From a checkpoint of a small contrastive audio-text model.
Model: 5.89M parameters, encoder norm layernorm, encoder activation gelu, encoder num experts 8, encoder layers 8, text encoder norm layernorm, text encoder activation gelu, text encoder moe top_k.
Rows from block 2 of the audio encoder of a small contrastive audio-text model, named by matrix and row number. Rows with one number belong to one neuron. Each number is 500 + 50 x the weight over its row's rms, rounded and kept within 0 to 999. All counts start at 0. Numbers have three digits each.
After each neuron's rows are labels from the 100 clips, of 14848, where the neuron reaches its highest value: "strongest on" is what is common among them. Only what is clearly more common there than usual is listed. The data: simulated sounds of rotating machines with and without faults. In brackets: how many of the 100.
# fc1: MLP up (encoder.blocks.2.mlp.fc1.weight, 256x128), inputs 64-127
# fc2: MLP down (encoder.blocks.2.mlp.fc2.weight, 128x256, transposed), outputs 64-127

fc1.56:447566620542539462516529535442480475498529551574499464497572565445452541441534533555439452498519491538424510604520570532533473486490517581459578479487554510534484532584457486486387489514554503
fc2.56:495487379493455544496464481540553521527522467503470528543440444515565489515475447376497537544491549431579545432589495427538530508512509498518444573514501504445530427420570513535498565545430528
strongest on: bearing knock (32); gearbox (31)

fc1.198:458420490480605512487549526492520464599520574533429515487627482485505465546480520567471528506488439500506495498533529562490475544506487478540520517451503515503541596556525423458606490503348483
fc2.198:515521510501478451521525525590487493462575511438483522565433517403463437477548503411520538486466324512444508578500553476559535468407522455492485549447509537384594447448456558539477547471432558
strongest on: bearing knock (39); conveyor (31)

fc1.112:534547525525504470491535462489578535601542489463557417420494519564479569616567672431524586583535494552478494505462554513519485532496482538464503551484467435489452491481541502472453493519614517
fc2.112:526528476446510526496571499430411481515482436524530526421508458488462502504439427548432466453417550519621493516535526448529495395438431556479481451558431516539504511564492468517510635424509507
strongest on: piston engine (39)

fc1.229:454535550541546486604484452556641529526362502457507509469521469472469574523483495478459491485489540505427542569478460479450417497541478452500537449473521448501617581440498634475435434532462539
fc2.229:526433455468536493650460401451430503486562612534433404543476529485574489453456526480487417452439498532595429512489382550489553480524558502501461543528438587558548538583483477499458545505454601
strongest on: state: faulty (99); rattle (98)

fc1.19:540487454576585554535579500574494479509381478527551492481553545527548501427546533498472383490564502471544489534544516470554507517454465530474443563520457608465502556525426523578414531438484552
fc2.19:521551532473418516498486522417433577474536493497493512488504412535537472566569512488530625471515493536472522442489478543503537494556473455535593415494592481609446401540511528403616476569515440
strongest on: turbine (53); bearing knock (32); thin (high-pass) (31)

fc1.221:466499531576501467490465466484454448472483497487457464414437420530448515525562441429427491424469491546472706551428498467498504510527457509423453417488546442513536461519527497434518502493477506
fc2.221:459477545418521495574496493541563466473515525527529491587549577523539508407419486580472462480520519473557370468563548476479546557394537494541496554536650559444498525535494514523489446537488449
strongest on: squeal (55); electric motor (42)

fc1.124:464559488549512500436550512598560464485553538494509453615605431541613544539505528418458500490560527539570499512533498516490465509517503495476561536579414544537534458446512493537484508524595530
fc2.124:572411574512472528566476509464433514475554511645516522563436440511355529453448524465495429517541594478478460462469487565538498557526476495498486535523547413562379563583470450513468468391502448
strongest on: compressor (38)

fc1.166:445474507495464502465468499478606540488456528454458410486482540514558441461462500575530567462444452463479445462479613423522462520554474488478559440426464411478454534527418492516444436450537374
fc2.166:575497476479512508499537481518437488484548408539572536503516490482501603629558491416495403458550489467448508573567389500473550469502577523571447534526558539513517437464536487536586612506461433
strongest on: gearbox (45); electric motor (38)

fc1.72:411473515500548473458504475433624571465463487560431473494526566510505432489462493527431506518516466424515542483404460496474509390497565405465525416517526464457523451534530450459460487540553428
fc2.72:552539488554494551494422514602399443562616468456536557525444480524463573523529500444598494472476522529461442580583526477472499574492418568505484592482480539504546546463495535505533521497506467
strongest on: electric motor (41); gearbox (37)

fc1.159:436515388510476433507521516609481547517561442517480457417533598520532569491511553515510433510495565524492511544515497482508537514519610533552562481529523423513577526444487488545449487449450494
fc2.159:495507610533525546454478516359510521493449514553530534538476357492524473511449449420508545476496449513514507441431456547537456466513380461457445531555511593471408464570509519455557499525556500
strongest on: compressor (33)

fc1.154:512487511488529435469469514432492511420449471429391448516418558558539441448513504541544532507562589566510472495565532523554487465546604440542422493550502492518459505500459515510427455405562517
fc2.154:535489519460454566526560504543469548494430417503588462451589457530455541595482490469550489524611473407485525526409432479455498510576408538548453477546535493607486477539452477620565557516552514
strongest on: muffled (low-pass) (80); compressor (47); turbine (30)

fc1.58:563580428452518499526504541538533509413493522523464433528540427501498512549452461573498483538443474550469501476494470547469431488515518520546469510497527518526542442480502475581517528543506599
fc2.58:479459574553516493497505482471432446575492500508521579504431596491464487498537530438510509513554516478483555482492509457481578508469484488457497511499441472506495572520528555493501485429500460
strongest on: turbine (43)

fc1.145:490509496532529539542509499619536403452499563516570462532541486565563521546508506400453522519529522494519511469559578477500460539481468460456487504523445560622474446444496556478416515550567499
fc2.145:496475536460472498524564468400428546427523419505511481517489503526445504475489535539481423538595593495574425435456468593556500514557552453496472468503538414466424519523502477501462484453511529
strongest on: bearing knock (49); piston engine (39)

fc1.201:505501569555461579574590472532526459483394553501566484544509501547498520537599485411435554378451511427519627520466524509504488440470476431476485536476465482536490478494533430467434495579525607
fc2.201:522503460474539463520462472463526567534558502473370551535549566554525508484430584565491477524501548528542388521503518554556528614506568532473414458492536519489548498568490630498490497451509416
strongest on: bearing knock (34)

fc1.173:455500413498516533455533534458603536413527558421405411575495596416556511430445521483532490489550482628492462436581567542574463488522516422483509497479498483542546528514477478600465470454532492
fc2.173:591477556500432542552518513530407478550520433538548548442544423481477461525527491463566488561559458362480536552393497478445524540519434550553495494535540460500435496474488450583562584482443454
strongest on: muffled (low-pass) (66); compressor (41)

fc1.32:447484507512496472485565531523491431527474447471496480549570521431403464459430584492469522468511411493467491490356461531484453425471496433427487435461519522539524555427471396509575513566463516
fc2.32:542399528419541591433470516474471572535515544524475541450509499461421496568570498523462520552448458449497583500559547460495490516501400448522516562435478476465419494536507522496456485444482461
strongest on: electric motor (41)

fc1.75:475538466486520530534477450506615522466541549504553559522499491463522550407542584457469583569469473558541435437603538547523488503535554518544516543519549494517483494555438530452504553560385489
fc2.75:488460505520503475469515487597474545481427443485484502525525517426501479579530415476512441528463425507424465442378547504531498492548472584471623473493498612485511524541503544424479497459491524
strongest on: piston engine (83)

fc1.130:550581498474555428541476449483611501538474544514598524442481532522558529459526582447514526584376464579541495492561524551535453496566576557554510532552543486464417498542492509464429486585442482
fc2.130:474462485498491516467487447504402522548426409498544539453521453492421506528483369570515503450451458542543440504448565462549556413500418597504536464429417514438595514551469520473487509401499546
strongest on: piston engine (81); state: normal (79)

fc1.121:473471451526511548547499520542418445443379663537416612543516511455499519491503451539447489463500548607444543503548435477584484496429477462516534535487498500525579535371459499452475361505454383
fc2.121:548497503438551515441574536471486576544526414520494455499421477558545494434475437480551581513490539415440505563495482547421496533492576483559547508516510529438530519560516494579504600527390555
strongest on: bearing knock (33)

fc1.255:455504536547544480487446461543499533487469604438521563574516519439537482503467464577540527463550529484551481583506527543485480579477428587460479446536535546522537445503512620504467469530530433
fc2.255:550541519531469568557470463509503443500506463596471450577460502471511470507476497392491501493480561481470467485543538550551559450510534472516435532472561449483517463507529423486520518541486539
strongest on: piston engine (33)

fc1.226:626577500515504526514552487480530499570495536474506490481518517477521518515611583569465536432509505479557515540433532552456508482490534501493541487447614573504439497490514515505600520478643385
fc2.226:431487428492487452442503551468466493475545577582545435479524476566547524510481516565430517506421492481443471468492422448465512487512445555425449495612382547501487479638463445467563590470492556
strongest on: speed: fast (69); turbine (60)

fc1.146:516482533521457547523544587553652450495389528565481534536470572524433515554586499488484439472499495545526546525541571461449582517537480469512489554494523588565570528547552442478555524491491582
fc2.146:454507422480547535542461506442440582462662498494427522521508443514543543465413520454540598519480482419462510449439476572602471464458525522511500520489520529472545453532537541551454499566509399
strongest on: gearbox (33)

fc1.213:499473513421516505541461462492482479449480461433476477520572454450543435401424580512513513419475478533520519516482538418447426471458545520507557523500577531579487488440596548620555524542508460
fc2.213:461395525536428485468532554476556557452501477602523501479522521474538457653496392476465542507431464453467534479519442552441489524523545505510463571524444455449468470533494439472587494458525452
strongest on: turbine (79); speed: fast (64)

fc1.87:476483382421488567481415520506525493509454497480480458490496474462426462454439555471476575556536466465465407484461476513445441507440572488452454546477645508503463476510460478492466469506460489
fc2.87:496566499508512430502494566526485385485493522580524485569527559507510496565535484527539369571554494513501581538481480494547556617531516441547532462561358500466458495495516549510529542537555401
strongest on: electric motor (56); muffled (low-pass) (33)

fc1.199:563543537455594469438403486484566539462510494566482528460458496547497413498454482599483572554534524530440488502521495543540406468462523449399485534499570537479571520540508456492413416477529544
fc2.199:465517504541436523502512483552436430611555524409552535495492526482512580514564519405557434509491486476586531505531523471426625455567485512522497509499445478505530470452497525532500537491547482
strongest on: electric motor (50)

fc1.80:468437520537527493507479477434597482474413509401458445528448579492554528433594568551557563436514498557463499479566496491559565557570495395544474530524484488532485570551464481517393441412569539
fc2.80:501460530436519514517496513506388528496420392536556454454544468514510542594455474466482504518648533415488524517400453505441449525544484559508487471529618508508489438485506534633595615563476485
strongest on: muffled (low-pass) (67); turbine (53)

fc1.86:547446456489465454455568518591498495481475435486439530483540515529512485470585436514492508415446463441472534552460419469452546417587505473394477548475461431586541588496549506439537496506454526
fc2.86:514453472492562509539427526425526539514516530458510493490492485487389519512417514519433520540469510541544555467469544585488434609467485477593502512478581559413502453545513453538548478493521426
strongest on: squeal (43); electric motor (32)

fc1.230:401527483558482533440467391560503559576505440502445459548529518514463472476545514525496498461554497499391606412482566552384507475495470555465492407446582559481543469512449565515472491487476451
fc2.230:549452663439471487480457530479492496458467451506482466521491489460529471542487520508469392568522509481510399545499458450520515548448506453466505606491533460497427497499487434497537544561512443
strongest on: squeal (38)

fc1.118:472543463474525518488477470470528379511463435468466508468478368513481527475409534506531555545488428500490375516458557454439481470460554437453530504480616435487488458414499446479482438521443508
fc2.118:498524466486546489516542542558482519542511544565566471554527687455545509543564498549500439567526462539511594539510353550460523481492449536548494440492432462460433486519522546474476548526512435
strongest on: electric motor (60); squeal (42)

fc1.214:487440449455470535536642498455411592390461438485524493464490458514508497515503446536537447472483512500547520606468551559507465558504560474429453503439473547563544493443566474548571481524538436
fc2.214:421471481516543464434514571539603549467605564436379523551504540509572499472572429488506486551468570421560533509487415424565498495512501571497453452497516473521517515573501519449468556492535585
strongest on: bearing knock (54)

fc1.134:478581556461465479521506499515526468543475521550532572499439476421587432490552523412523438463446478455503492527475571558461484394545535520461515600498616485543505435576518573514431509443537478
fc2.134:492479448519532557451490483531517596482528532428486449524574555484465555522457532514459489545528516571515519442514403496565502626465554532560471442551380583470498523407510432444531544528477544
strongest on: pump (37)

fc1.200:469495512593572551452512515422583468635491409436450533504586476434437494557451590528517496534558469480465526531495540545423443545504483489484551518482485480486580578490508418462614479520498469
fc2.200:506503511521485450495497501526428562525523575514414447460524544360555472507534537471514513567453422455569490463565472428581503397482589503464484613463555495428520467516501520542495610496504436
strongest on: muffled (low-pass) (56)

fc1.217:487480468447471491526497419443384518474419497471527440432460452551426484459450411572535486494491438484488354537467455453477423471466536487442476488468397508560537525408515506485552489487476494
fc2.217:458532471514618439441524522525570462509545489542461569544502595454577588537549585462451506500495537520522645499498401496484515464533440527505475469542594483463475437562514433467498477558543472
strongest on: squeal (54); turbine (35); electric motor (34)

fc1.160:545510556570473436482490471433492434461437518492425415461480540478468538516538457472458471475586473460546515548471464407541512575509583505467476436491370465476552501492544541456437411473559435
fc2.160:528533496486532505547463586546485550454482422531555583518569445537518561470417448559578590503499512510423538438529517529432469474471446510474470519481632464569434507544490507482495545628499459
strongest on: muffled (low-pass) (34); pump (32)

fc1.223:553542482495519516512576428490424424613476475472394534454547486503488530497512512545432486520508499549473535600521445468517525618599500457476548532468501516503497593444505454434569490485485546
fc2.223:419594534534544472518556525479486557502582585483475487530457526526448477450440543465550525502393403538538516552444483506544483485395523501535440583536536556387638510521445596562478532552465558
strongest on: state: faulty (86); grinding (43); thin (high-pass) (42); bearing knock (36)

fc1.120:467415583461481507503571405527500490488469511387491499487447525496447439498439526539535476539494546468394412498501504455524537449567492504467518564458534518549499532526430567565509523509485532
fc2.120:520561448491520490526498516504545559524562498604491529515567493533585576518545448521501518434507452490594565558503457534500422451474528496509505452519440546446432527522504490433484516514518434
strongest on: electric motor (58); turbine (35)